config.yaml
model: "image captioner"
encoder_avg_pool_shortcut: false
fusion: "prefix"
decoder_bias: "all"
optimizer: "normuon"
muon_scale: "match_rms_adamw"
warmup_steps: 2180
weight_decay: 0.09
Rows from block 10 of the image encoder of a small image captioner, named by matrix and row number. Rows with one number belong to one channel. Each number is 500 + 25 x the weight over its row's rms, rounded and kept within 0 to 999. All counts start at 0. Numbers have three digits each. After the name is the row's rms in percent of the matrix's.
After each channel's rows are labels from the 100 images, of 14976, where the channel reaches its highest value: "patch colour" is the nearest of a few named colours to the mean colour under the peak. Only what is clearly more common there than usual is listed. The data: simulated stained blood smears. In brackets: how many of the 100.
# convs0: first 3x3 conv, stride 2 (encoder.blocks.10.convs.0.weight, 320x160x3x3, each kernel summed), inputs 0-159
# convs1: second 3x3 conv (encoder.blocks.10.convs.1.weight, 320x320x3x3, transposed, each kernel summed), outputs 0-159

convs0.147 098:466500479451479493483504493505484505513518491473484475490527554491506489543477466501503463523510455499471484527497505496473451514540506508491491498516482452505506498524493477503523464498527483492492473474494517464488483447509505501499490474606472496484492455496495486511534543531508497489520521531497517500510459543492534450467478510491544457503467497506512487521508500483483496512510483531571512549504471486496474507488496476503511479523486519557453472514536520494514467499500514
convs1.147 102:507473493489499459493544456482478495489485479510520486499460457520454452492491532492500457528537518499484516506510516508499480498507474516457556489487470484467503461460478478487500499463511485528491502520484501509538506473537498497518499464477499499529513525505538472472486528512500482534483491483499501518527501506508539470526502499477532482475515485572467552519489476465506487549496494462457502510512501462563480527520492554533467492499534492459500547506502537565480467480487496
patch colour: purple (94)

convs0.310 111:482471508501521474461498490449462503486542480496500492485524490514548480477472486523498506511501506477477520481519507489526535502501525525515491493495462526494498459500480509465482470556503478491476469494500486463475558473513525465527509496511512487483495541504466502469543485494518508544489543567584463522522515495519533483544515476510495547517474518515464521486518492541545486536518493486472530507494523475510479538490474520469503477461491512505549493483474480481513535489488490
convs1.310 108:511508485506458482488536515491497495522499521509483487490497474512523496503487548490466512511487494468499497506489514557530513493506495438481521519486479502475492483466492476510471471496498475475482539482486512496566502555491466535508498492537486446494511506526496538542530498493477479504495505515466512502498532535448508498483492524467498515489472514524501489483486459505499474459538485515503491476468487549489473471520465511490508528508486508513512505496466506503525545496479526
patch colour: pink (93)

convs0.166 128:511509481508490481526502475487516511458487490499476465514476524479459466517510498540484498497491497484507460487501507459495493428495501518499487500467484478501510467514496453490499469543486482452468513463457481493487497541464592462506492500515481486493487485505474492519501503479489539522524499547531508485468514499509509507464536521515474536477442505496478461468496491487529496516523481500512537515451490526484493491473445467539493488479517496494527497559479508491563501510521523
convs1.166 110:493509518474514490478517481491479498496477521482490475491486486480498485515508536469478511499483501479485469516455512496522506538506533511468498467455516468496501500508504492510553507496488504510499490502480523510494490455520465464490525509516492490504496479464483485567493504510498490473502453522491503491485501518498548470501503466476498515481465508476499489516477488519497505508455491518508510484478505529519496488511497502478471513474494540481509518529513499507512570508475589
patch colour: pink (86)

convs0.164 102:529518500483527514565461506472502506519508480506482491507505508524562523495460513485515491508502481521528489508491524495498465540508475472526473472468467523475483497480491582490559479517473516460504500518486538554506508475469498481491451475492470502490498495501486488489489475509491484502505511568496500525487477489538522486505493461481497501525507544476493496524515459488484512513476462506504518507495496492503508464545499504530508521426463478471507588490503539497481477505521503
convs1.164 090:510519498479527476532536500469517494482514457511484454511476500465523491517537513472475568535460527521515498474510523517480495451520498492487503530500492442520469482503464523472513493507500491465588503514490522456457540538474490519494510529522499487486514464502526536471446520487492486513489539493513513500488498474496467491481477469501506497490491492483508473482482480497503470488579495483503462491478464515521462496482517521502489501479502473501476520481530488511507503538490485
patch colour: pink (98)

convs0.265 089:500457511507477478474475489547548533497494495540487472495490476495505503527488492530480484530503506477482472511494502507557465496506559485475505479584504508502507491446513469513478529489504473488500496491506474509486503492508544546522517508489486492451542475531507453532482557484512491484492491463505516517531477472470475491557479511505523499496463506506474505471498487469524481489508485531473501482532514509500546520537470482504484505514516553498495501496509475542517485558454544
convs1.265 087:494456512470465528489528511503466522531533486517492554501492519555499484461504420535505475507512483509477519500512413532526496488492494518527479521510464464474504518548516497508477527489541535502495467472506486501482490488510526456503498544519525527491475518505512511513532516482463497482501509523495440460496515493453483509489489529480491549502484522493457506512537563503478556502438516498478483499502478505472481498469502467530565500472475482497515515501492491483497484524487467
patch colour: grey (34)

convs0.78 099:497458471470530489493472500497466505510521509545508477513475520504472464482493495533467476539513497483531511489489496524476541539500478499502538476504531530520448463493495484516580499487524460483499475490492505527490480494549485471524497530496500476476439499487457510509477499505504524475493511526492484502472503512477480494512463472530504496504508453494505453464527483496542499486496532483502471484487514484494548511543504474504460510540524421501536502485500544521518479455477470
convs1.78 099:531486522501502496516494489512483492514506485486470536492491487519509531542468626475545467483472483475498520535489500499488483505512480462487507511526471485541532529493507500482516486544475493487453556456497465517506510476482476455501510488535502466492509517511520566531460500467471474530489495480544487485498464495512529467507494510473519452500536522502527479472473524522511494474532498515535550520501552477494472498464489532502457482494472499513497518515503521505511526504489515
patch colour: grey (26)

convs0.102 086:512499512466503491499492481517520563485548451475517479452470504517489540507526530492525502497512466477456484483517505499536495480542484464513476498493495501539459498514506490468470497506531492478506541519456501494536484476500496491509550486456490519502488511499478444519460448514505493514507489516461495486517506482507430498508482497476480513482483479502536511540494525526532491476556484503503493515487533513517483504522493475553455435445473524495492503498495489456534521466489502
convs1.102 090:534480497459482457497496459471488492478487510503501552500514452484494482484503511509479503471542518534491529519489494517503542453514429475515487509483513497521471492548500504548535513546479483518527493502497495468465512472543491514451447508489541501491516530511499536455519509484512490464479497506478493477550490506489494485471509481524522471477523476497507502501503496542494494508496487495483490530525468482464545511489462469506503480499470524456500518561503491460474511502498487
patch colour: pink (92)

convs0.8 089:533487500506502486513481499505554486502508431471535500486517494468529490508505527471480499504534502479479495507514497475539490490514498511519491476505519528529545497529507467512459518525521469529529475489471512554502516512503482476459516494467486474476482478507522496460504465538529486470475539505476513501430515517507524534527470506509523494470494494440482567506504473528514540504478497476511567499466488482503513509518507509485503493531466552520477494547508473522541466495459487
convs1.8 082:559474500479484519524520497500463507514481513516485520492488480478470496479510474512561491525505527476456478530473493547510501510445477497486521486507530513512501551501513438521497488484485511468477508513532530495520476548523528468512478530489490509458518464520517486522478505471472507493527505533515499457525524503513505443472489501532495512513501523512526528519516479538458539472528478497523489463524525484467496498441533521484501487529530459476510509471477510478460499510475466
patch colour: purple (96)

convs0.250 103:488463455534488490497488516506536471500505506461465460529483510531498495510497496491516463503499506484551510523508500515501490505503495476472464538502510527495513555480482489512467476492466538488501536545521495533447542534503496523493497484554485494497495515468544479479542534482492498490479462527498503488493529496509487496474545514473471513531478508530490515484540504512449519529500543507497483493487485457490533491471492485503471532503487482473462510457437504536560519477543547
convs1.250 101:541512481500499506525475492501488484486456431460494500475478462489522531499495490495501497530530499501473489497501518495468513477483476523493478493511502505518528508504486551518546492496556485535496494503461466535493461522481506511512476505468486517505440486518502459473527451509480509473503529502499490502490504509535556496518479492511513506526502477507501447480561511520517471486501514473479502514500521498501499476490504497478446493490480514489525488495516517496515473491512477
patch colour: purple (88)

convs0.158 091:487512491482519452513522519512517482502487495502510464514509549476507494520525505472488514514524524470503557523458497523521456524486508508452456478479487488521484507491474521528566494491475485482480497485482494473528465482504471499507436481529514515474491503470485489561551460487493502503551476496498510509521515490536468545493511546528496502474526451441547482508502487537488466486524490530537534525482523454489532502539529517479475503480507475492525496535490502493506483475482517
convs1.158 101:445516488473508493464580472469470527481473521503535483509549483480485493530480502529460547457457509460488476476503487523510491449518496509469520506471457501481477500544510525512525498521503492534571516505471495526497547550504493568512533503513463464520488527496471540494478505500451509482466512511502508477535486505508509492493487478486509516517525493493526487491459465493548468504538515473513517513512504477502493506473500516508473476493490487476525474481491492501497496483462480
patch colour: pink (98)

convs0.77 097:495452485499493529486492498474511487483484476496484476472523505508464503497488511490510480547483479456494518473506478530476529437490523490498506490526469467542508481472478470509476465515475475464513520480483475503495503489510545500470482523487501485474499520493478505525457506511493521596483540479495491481479511479491493503490519489490512550482518478480515497463493482488583464480567487520478514517495506526485450488505491482542489459501497525510572489518465469516528499478487468
convs1.77 087:520488549538520534446483467489485467488530498525523537456484483477519500447476549509535460471498452488480489509448499482519514452540478467523499489493532516529488501515497523457511466516468483493499525505461484489535492491523478449506498488542488470524515476509522514525474493490507483463483478489509430518531491502523485497491489509496515487469476503525497489504481501473493462517480532501463477520464501504516516511482497494490465479508482489482485480515515506490521573491486579
patch colour: pink (89)

convs0.52 108:515476494474536479455479484507484505488499487474507499498522497499518501478501508507477510534506473590529518517527498489551483533495513479556466525555504498499513495494496468486506500481505506478483505477503519484514478517459473519476487498484460513499545499473485498494521517504499549559507481438514464499527490490497537500496480494513476484488463484503499525458499535476473509532503506496524443464492477476470497502493503492514481475464520497489504478496520508487460491596475571
convs1.52 110:490506515495486501488492495512512528520483489539484566520518467598503493509479510491479485466499475538545501504514509483545501472527524478537508550531504484450523501514524516495500503498498563479477504477487496499483522510511508523514484471506522554488508500507503552476518511500455559512461503519506474508509483497497485501524520519481499519495500518494511495512514644503512469509521490489475471511496485519490476474501505491538564507482475468510498504496560514474482503501514526
patch colour: pink (87)

convs0.257 100:483505487465484513463524495502448536505462512468506483515492469481460473498512486469475512466504477534467480533524509524515495466522507521474514514523533494480529504483496464477504568479447478465539545486477521464541491507470468510496545495487514498520455461524473496518485490499497483527496496533468468490507460511519544514510478488523497488474501512491535512510487472469481487482533468521488556476476504509509517496453502508489534529527471489526477473556512490465524487464468459
convs1.257 101:547484466493459471519502505482521509487476456488479497503487495517495528504510461454498505494522503522533510513508519509482426494436492471516492505441504496482537529467472470502480484489488567491471503486494500520501477480510484500492510489513488512481475468524497482484514493485461498464521506489514481459494481503504531480484506485492524517464486495522472521500516499511478554487504462504462486522504479473492469492494480496501480491458506499481496481514476500480482475509531454
patch colour: grey (84)

convs0.232 112:474526505494489481533504512500530497523467492521503515496488577548473508509499502458519517484469499487502505500493508515515491473567535533464557471512485502497487518474506494490489491496496505465464483474487501466456498531474493509475452517484499537525480544529502504486521508467537482526537479487496564475522498489458547506503473502458512507469536536499477543508517481568488503519511549492499492504475489474493478481481497489493514519510528495571476482491534502531463479501469503
convs1.232 126:479501481475499458520496498513491487477501523467591493477471469467479488506493495508453521476488505483525509500486528493503508471509502492495471518455462531497510538481489492450489482477490484539539499562500472495476504481499502500487626515475498500553461490490458530494512468522549513502468509478472483507500482492477475476483462465494509470503469474495475462469495486496485481548502504505511510494531485477491505471480487508503487520480557473491498492493508475507485472496511501
patch colour: grey (65)

convs0.226 090:493503520519476516517491492535463518506538469485511510460513495518531459503475536509526520545503501488494464511513512513496523543492508490537500513490470532522515533552524507503481505492527496494490470479490525510563546497493529526490519495474528483531528493452472535561500472495472501521538497519482502478516541503516507500511492481486475501488515466489467471511497478496535478511455530533538485568479528511467541496519497511527525524522527511493480532508478475457448540530455538
convs1.226 094:497524507494526555536483488511484535489494501506484539523490499552524516511455515527504576519500518481505508529475530511506489459503512502477504474531498461505487509510512509571489500501503543482572500502482547485501515503521520480477519494456517493473465470514516486507519533496507501504505488508503495514561483524454524497543476475493543521476513501496521522485520539524475527514506442498487478486467508504497518506514530518513505482515460466479518531466515516482492482533517481
patch colour: pink (91)

convs0.261 100:500495500508546508483508494506506543530464580513480502486450529497540484493471526528503476526506501487495444482458487481475538501541454506477489478535520497509474515513521496501544506489515520481490483437457504491508541460518500478509484537498520560516484500512511537453546494492482474489491490490478532531491523484517528481511500516498473509544530460510457533479501513492515524518462537489536511492532475492511463488527506494495496436493500478519509531487532488494463489480476490
convs1.261 112:480554509498497514487549462501480497506464531521553497497520510515471507531504515490494508529499487491498486520508519469500506501524485465497566494551491505508491537522524517480467482495555479559462521535510512501478562541521555506532578473491496500554501511447494608492465475511500494507481496491512505500499530495511515520472511488479497540507477465485506528465484526514506506520519462484516486535471484509476508494555473493497497492491509494507518512517511463503530503513532516
patch colour: purple (87)

convs0.163 102:505532499512504475474498503471479508520473494499512513489503475490513483525482505515505483547508481497475525486512525476567514490509524549470490509481497506522477504495537487498474499564532479495512525487490505488468494550456548455521485533517471483505505537489510504502545502498477567537537527499555490495492517503503546469480532498475495509482487490508509517460487467482539490487506534473540441443546502483532488476529487530482535482528523478464486498526507527494485502559500488
convs1.163 098:494534435464466499458489531499473512521512497495477523503517469536516497482491506511518505483476494527549537489537501492505453514490474525556460481502481476527489545478508502466557518465479576501453506494498492515505532478501486496461491547524491501528500520496498493498477503503464474478495497489520477496515480502508496500516486455505524498510508514521543471519484561491503525524483530468495468477527512518467478540525475513503517535516507514497527480514511493522518557499487553
patch colour: pink (99)

convs0.192 116:517486512525493501542505486484517465467502522450540486518492469479470481481497525485535502518489489532496476509538518482486504454485486537528486479494457453521505513528493484488471482528504522496549456492489484531476467554491517474486515532512506478528494523513484476469503499499490567555504534504530482463449535495505554458454558488482495531456493503477469555497527508477480473513520469488501461506475464516518493480488505487516520506519503488529524486541511482494485512484494481
convs1.192 103:477480455495480558500495496461488537485486513510522490485472470497493483483477501529501500485514477499523509526492528462497480485464501509474495486482537494502507479484485487485485472545481523518502472505500489484480493473501491512527507507505513470495476513505493473585508524488466506485472503502484499500511493514477522501476515481494470483489518512499509521529525488500492536513493472490493456481497501532480461498544495499486504515466491502465526517499473505507510580503475575
patch colour: pink (96)

convs0.219 096:515445501528475519515467469462498472474495489491496507513539490545485496533516488489483515498497564489486513504484555479490497497508483567523501464531529542505476494521467465480466520484451506525498499505504475507470557504516509480481473498451531494472467479559502474480515502501446491542521548489445502495514495475484521498507491498487509497527478524480503538507504507522502471499451493503517541507486482498522513489511477494490500457510484558548481497441480487477494488508467511
convs1.219 110:496502519534502505501487483458521504535507492492488495498506507466475490487492465527511504490518493468489554550499470496491504519505504476504497518497492487457527490483472474474482480533493481496510518498497525543480494465522503502511488522506508535467538522506540494495557477501477469502506483486468507499510509503504475455498526497511482560481512532515552459488489498529494540526479450506492521476485489492491461462483508488486471512484468515463521465473477502492505493475493492
patch colour: grey (56); purple (36)

convs0.243 102:474521486509517483505508496517556517515515475508497492507528519489511557498463512492477492493483482512518518497496475521523498513486508512554477528559532470527523535492494482487504479562510477523486489503541494584458508488439496499481529427466506488520502451454538511472479471501502495516490473515506491523509462489480477486550462496497570525456523496502539528501518499481479507488522491462510516486531478491490498504529503519524502541478520538490499492492479488487527496479511476
convs1.243 105:495460507501484482461498494513506552530519434530513470476537504567482520492487459519510480523507503467488505478480494494510490510505504541470502499507529509573436483570514483525470515499494533452474481483506509512496481486508509474519474499502485491526480538509531509500483483520541519475509554484489489493516503468494448491469502493530492476470482496517534477561502531484485466498499496480470485496467526478507476485491482489479481470513503491497520487475522493476488477518473486
patch colour: pink (86)

convs0.278 096:490508469467491466497470486477527497509511498496502522497512485498528526548497461496498464460514519536508479477463495524515504441502507526520516484487483515467561471504520484508509480473486511514489520433479505476514505482501492520498530445477510486513517509533511479488496490554481503512503469474490513499517492543509466529505480539473495476457482497496501496549533511454486508484485576491467456504501508492488512492483470492471534477542448488530468452500493561479490482452476524
convs1.278 097:500489578466460465495483557531507457497496499513508483483488452478475482510437489464495511516492560540504482506493464493501533476527493549496471532471502529492492515490517498538509482490460478525521487474498460494483481466495528515526474513499528451503478517506527494491459527545522508477476506497486494487489474501494516488569523512485473492502488512511492503489470453521489531503517504464505501521476485442490544544463502478516487514474487455492538504481513485462486470505582492
patch colour: pink (98)

convs0.182 083:503492497519482498509476498530531474473505496510509486518529523482453507526481549523507475512472507501522484477491491476488488577501531509474477550483505481452522531508519523503514526513507491497495486499496548497518545465503532523500497482496454506553530494490507509484497508546518486500538539514518495454465478496499484507520540481488466466472475463528490490484535486424579515503466555483518504493468503520480501483520471480486514503459494480508490545462470516521510492464498515
convs1.182 092:464474462463488532530507556499514450446510495453499484477487471494529493501504507477481489478523477529517496506541471507466482480493485506529481504474525498504508475497496468530474484554490489483586482520485510508494474470483492520511502487460548519518477473470493498517504490483509523538481511497511515444530528511524491495506483501446502494491513491473502495489518480518604532495493492492502492520512503509475512494479497474560496520489457472506482508536502518492501512510477492
patch colour: pink (98)

convs0.33 094:535492472495536505492506497451490506565541479502475513536557513504504512510487495511482511512520508467503494456486501468512525499467486481501516460490503507535513461509526508479592509522509502456474486520505520533492454479499512458459483543477492463487494536471488502469528470521511487489484501547485460522511475524490460473509517485504506507502492506492529512542529482555549519489499496484537470531454521516471525488461527509488497505524468502510523522502488475473531503503480455
convs1.33 102:529472428550504467505542486518497482493518456499495494473501456489486526554485545517534492504500484469517477496493495501490497460513493485500513511509483534516520516513507498503473521471525482508469583493493473474484498486487463479491484503487522490478497474496540614513501519490498497521499493456531494496519518534476484480518518505479522506499483485506490508552485481527495448497541459478534559531542529499500518492475511503498474499522459517514471489500478501474463523495536518
patch colour: grey (29)

convs0.34 110:443490503485501521503485500514501474459586481512472491499472499471493520527512504512481496482506495528486489486475507518491509486467501513488482509524491461493522454524513498551501495452509512472492493486525496458521523479517512564457494481480520495519528501479500485490501474539492470494525503510508458445505502595460480495465473511506482493498501504513516483471483502491471500469472530533535473535460484503478505484505493473503493519477490544527466456480498584513510494478525503
convs1.34 102:508504497507489479538508496566484460492498476495500473479483492513521508487472508470537535488471567456483523488520499518505497517484487453511475446511505548473495483494481505548505512447473467493507491488499512476477499484520491481494443482496516535474514513500505469484500482536481454503483499500491482479520500489459451502581486491502507471491496497540496503467449487517457510500467490466507473524483487434500508553526475519499490469493510522545505538563463486488456499483483524
patch colour: pink (99)

convs0.277 113:492471560547494508518572496472458513513506488516472516498474503547461525502538514531536516485498519484518476558497499508484505511497502518530480509465494453504513475498515499520492494485499485523468509465499485442478514493536490501464509489510501535459489475502511478523511491470468519472495532478494461504524524502446510514539527491542509492501463518473533495533462483505506499478493543499512521491505490491551485490526557501493519482509508459478457492514485517524452507472434466
convs1.277 096:481490492496545485473516482512488509499481499526507502515503506523453461487514499477488498510482489487506477505464507525503522519468498486499516478508472438465505489465529545496473522492497471464465501498517472492478488483484498491483496473487499502488541456516486531498477498451536496479455482457486486470486472511474528490478515489505481608520533507450495542468495498467475541515491506479523511497500469477463479508510527497487480490539495497513460476493487480512524481497561492
patch colour: grey (41)

convs0.26 090:485517478507514492470540500450453555547491479472539495476458551476533515502492489518487507504494526480490470442514509484483548538492509511500469495486503492496506473497493489538537496520524480521537489475474473531494513444512511499466533481493557497537514549488522513519503492509496476468529501532469475542519482508520509499491499504505492498488506498463504493522506505466492486498535496530445447490483477550445495486490486490527465491501518469471503473521549551482532492521490501
convs1.26 085:522458519491523538555544512555490503457475488498530510524523502493527509519494568504484467493513484509462508513462494479502457517471533497498527475466513546506532491515521454483496494489484474490495492471518555497525500483519483491514488459478463504492523494506484493487519503514534449525487526508533510467445469469530468464562515462475519479500493521498474542505497504499477518517483513493521454522502489536506507515499469544512472522444531509541513524493511505509486538522490521
patch colour: pink (99)

convs0.93 109:472530536480498565459466507498526545501552506575494496518474544556517505492517498492506489460503508506493474489495496496509490504549474533508545512540501475499542551499483514483502486490477451476452479545506477499505508479487502499490473484503459556545498492500494526485508492532514471523539486517479508488431486518507502521506511508511508489488513502520468534547483522515475503559495492535509489500519541518501496470506461505497484495506525497529487495506544499484487495548489471
convs1.93 104:482454503487464475548468525526500512487531465460576466499496516487539502530513546527521486529499521486503472532483503509525503505512498488473483479508490515476486497488481453499514457481484485583494506571458486505502502503492470488481610506488503473516476493485507475490461531531525513502481502508497507516484512483484471491508485501483502490474455505524516483531473494494539453567520510500486501490509526484483505493510479528495495492486518469514484487501541528505506414516472516
patch colour: purple (70)

convs0.248 105:501507483495522487511492495488482486467512484485481509501521471518449503483504546544499487528489497514499516510520513531529466486482483576532509501494494500520491504468483512513471474519472524501506517516505530489534518503499518500537472520479517511480493558482513477518486539525477510551566529490464529495464518489476483498495557456493480551493505522503481508494475487487529506492530498470480464467497442551494467487451506511480476573501521498455531519516443484504502481525515467
convs1.248 113:522498487493488513484475525480494489502540495475481525496474490491495505474510561502531479521505482532481499518540511468503536472505496500545488470513478504453520537486497504530501497502488503476450493449519467492497481505484484469506458486529470501462497487495506472505494519521519495439500514499499510526471480501523483516488519482468520484511513501496485468513489511496458473479507525507478495513551479512490477471507505484494478489478476476490493477472519499493510592494510559
patch colour: pink (99)

convs0.170 092:489492567490508514489570484612471527514554528444508501489518472498493469489494477524478514537491540480525502480509523504470544496435502541501528539500488518496520544561490515529505498529471492505514503503498528519492478503498457536513516497495506515518530491506516484518516480480490512488499500462507490497486463530502491514503500513485480496480487502452533509485474495507533495497529487475525469498492474508474449540508497512526537499510498524496529507456487511503471527533497519
convs1.170 086:475528526496508499502496504510478498494494496514482527503481479530475542525534497520490534465508529477499490467466531540494508477551483499506496491458485505484515547481465473506468502502482515500593461451526486519502457478480505481444487486451502515444479508507491546449471484473474504499524493510489504545488511516478474498499527490513518574478502515541508488480497447533559470514526479548496464489510498470500488461504500505550510503516470520515488515500509471512506514495481444
patch colour: pink (94)

convs0.199 101:521515504523496536471473529483477560508504474491504513552507504494485481518524511525497463476475508546492522505517506470546510498504510509509511499496497511482511496498489472498485461487507488500484520510480489471471516474514603529501516464469515470512512465482469512487490468528512490513509505563517480523501491553518496469479446495521520496512439501478503497504496486491479540489517506523501467496521502565452542512527488496570507496546528441483505493492521525492524506501476526
convs1.199 107:514464526482475505523481514507454483511534506517493474488504502505457493451508478511485503488516539481519512516492523544514504485522442500495486492485484548515471500508518489474490478512471505471487451516483536501481511486486506487541488496491501512479507499485518478493483537495521490599503491507494497520507493521468497485625498501506525479481495500554485478514486535531497471479489448523531489531461501482472530578512514563463509470516490481536469523515522483501500487501542481
patch colour: pink (93)

convs0.267 079:462579527459494472463536515541490525494452484497522505519485534499552484508443502456501513488479505504501463526462525505520496477476455474494517484544485476483514529473479502501499500503462532496522519486535488494514478478514507508507527481507520482495497484520477498496529522462517484533494481492521492529495474502513520489463455462525502482481486479487515498484478537483513499527467469528496534492546490478495473501456482554460489508479484547546521521456508448486526475489515469
convs1.267 097:462473506464519507484533483474486485498487518479552510512521459514448513504486535477504533474508485459505488467500517515487474494475526495507491505524477464546472476530496484495498600473551512529533504477499540515541473527493517483480497503520478494441457526497568517462460490464504483463576508515492464497485516485464453513442544492539504446495493501481496477514487507473496465493527516522486534471493510444522483501498524484516479497468478433489503490484480537508511481511474499
patch colour: pink (95)

convs0.237 101:484510476510505513540493483501528532515466497531521486470501488494425540486511480508526456475474454530513423549499487477477508442490484527499474535500495507510469526508498525491489487518536452521492491478489476494479476488493531487498516484486507522486458499503483497503534456443516489472508475552486485527525520478491483473456488492449480500503459527500520485485492513419476489508448484492480485476527482505455507486519487479497493500487524471502513489512479448511500498480485482
convs1.237 089:499492507461479472526511543493459483467498504514571569469528478461508497504545516468479513529462520498552491484489507464495526498456509518507546490497512503501491519519492526479477499474509541481501471523498476476501502499460513529463507503502548470517487445503483483472456504493520448471490491442477490498453471515486502492551533512438490474518512491482480507512500468508522488493476480453496563541512472497538507543497505499455469460551545472500485454501474482463501526504539471
patch colour: purple (60); grey (34)

convs0.313 096:486486503472462507485515479486506481530470500498527500476560448517480481524496528479508523509512465469454530573491514508503476523476488530549479478551539493509498513516506505495479506520487484523502471487535535531481488514520528532448516497531485486493486510501467498507501473522511493530498503527512523491471518476478505538531591487482514498463506497483516500441471490492516522491529480505526455470544481528555489479499509507512544519504527481517493499499539464482458525507514490
convs1.313 097:501463448509490506486510502492534523541554504496491472478503512507486493461513548486464509476498503521518487466516492502517486489505472536509524472512556484519479495550511463470456469513513534509499471484492478517493501496492508496508500474471484523500472522523560481495451503516493491481543490491515484495529516470475484481482489519481524511492510490476493493538512497489491497511497558437484474480525568503473532489530446493521503509489477558472461530492525509527503514484486472
patch colour: pink (91)

convs0.317 109:533512497504511499510508489475509510461553470469528484508480492494533496482495474502477478498519508477504487471519510503509501419486471497532504499510481503461479471465495502457537497508519494469504503576510493569489505504466477446473519492468522522482489483513518511434500469508512505482457483514526504494478539476545520576509486479519504490482521482481475513527492524492509505479510511494485522495491499476484543508468544512485463478567480478484504520465487546498487529495532490
convs1.317 100:535549496498457480477533517472523510463514504561515475488484516513497499558491513515504498516535520478522515492517498528507506504475458496426524545507475503479495491530504501515519534491575502493502491507504493473470477564539499513521480558515473477494491480547477516530503519501466492429467502477503512471510514509474464513484488485542530489507523504464518488468512497473531498469558491515524501494510475506492570495455543499504503544519506453469487500508535505487517497527456510
patch colour: grey (54)

convs0.70 107:509473476509513452484504522467481481539490496492506488486485480485490517469498524484458484481506480479500470480479523465484468477477515507523470472528486483474481475505483522458484503537507519477457498471466474506498487538483554453461502505493458448465518494515514458486479512505490485528468510526552506551483464457540492481514576506491515541524500508499456487495510478486546484473494457514480520492528496526464500508454475480490471479510473467522527527468515493500534487533506481
convs1.70 102:490475493480485549473494514487557526506504494498517471490497500503518523518491523486497545501502502486477502504504543504518513500506464500512492504487517506486510470519498531471493470510493504503483521517481476464475528499480501479526502506525474526486498495510480491580487519506489484531466529503511496487492496505504521501515478466507521471484483518507513515492468456494479485490519455475477531486526480537499470535477491502469436487498517499451502492481515508496497580480496546
patch colour: pink (96)

convs0.145 090:475458573474534510511483500524526542457510479506509496500511484535539474494510464522435523517518539514525481505490480521523504537482503485459442508503453486476481533455488487506481531485482499479529492482501527468523497474517487521504489500504502473531515513517473490501509487494493474473514544516487470504456522534505515500542489510497465519491490499488536514546492526499548534497481498493501457477482490547473530485499473495520500526493497520488523489461475547485547453490497565
convs1.145 092:492480478497507481482497501527477474503513474500476489511470478520511496507504516461481563522513506489471487503521486519483499513470528476468490482523492492497495528505497485484452431541512514503542508513511497468478494526522474491448454517495548504494470483485495517484459493512501533488513516476494523502525453483526451517545516476509499499493519468517482481481497483522539535494519525496520474516526513484514525541509495530576501508493520475526470546465508472511525540501515478
patch colour: pink (90)

convs0.252 106:520541486513516516508477480510463516500514538479485504510502516516472504461504513558520515516479478536504466490479452493508470485502513506496498529505503478475493491505462529462496497455506492479470485494484513500514471540487540518526490493451496483520492467475471503525530447539473506499471474544485465495484491503510470477519527518502490457520507459488458473456498485466484504508485422471489520499476506551553516522500506548496469473479469494483478439459471464503544499482500506
convs1.252 104:487549502492547495493464468509526532489517464504484512492527471493493517483489514485471512505523476518488510478466463508495507513524509465475513517506493481524471487465473534511487541491531487510496522535512554486539524471545504516492488480509496530449475512484527481503516534548489505498495510493491508507499474506508529551503506508564466482515490480471494483520489483495477501445482449530520489536475459497546544479430502515462506503489510498484484465486490484493461490559536482
patch colour: purple (88)

convs0.84 094:471502499450504505414467498450499491545536517509494462473509481495506477501501468481484499483488488513509503495540492515472515472469530491492519476570529469506436528522482497490536495561514484542514494486537506522473510501480514489486471440464461511521476502492494476533507508501501512506506500564497458519477488505486479472476524492519502462520489498476516450486494484494501498534495508450496507498500525464536479485546518508462538477519512514533507507500548503485501515509528475
convs1.84 093:527521508509463442529517526497505525524543517489481455505531421465477479512512495483458476508469509506483500474484490514487460521463492498475516531477495483557444518551498518506513503479525444514514467510511509555480467511500460460497496499420475483521490519500510494486464529491517482521548485504537512521489513486484439517479506474535516483560481509487497482495535482496491473510523502498542533512493527518525499497491482514480480491526509496484528511555459489472484455495553495
patch colour: pink (92)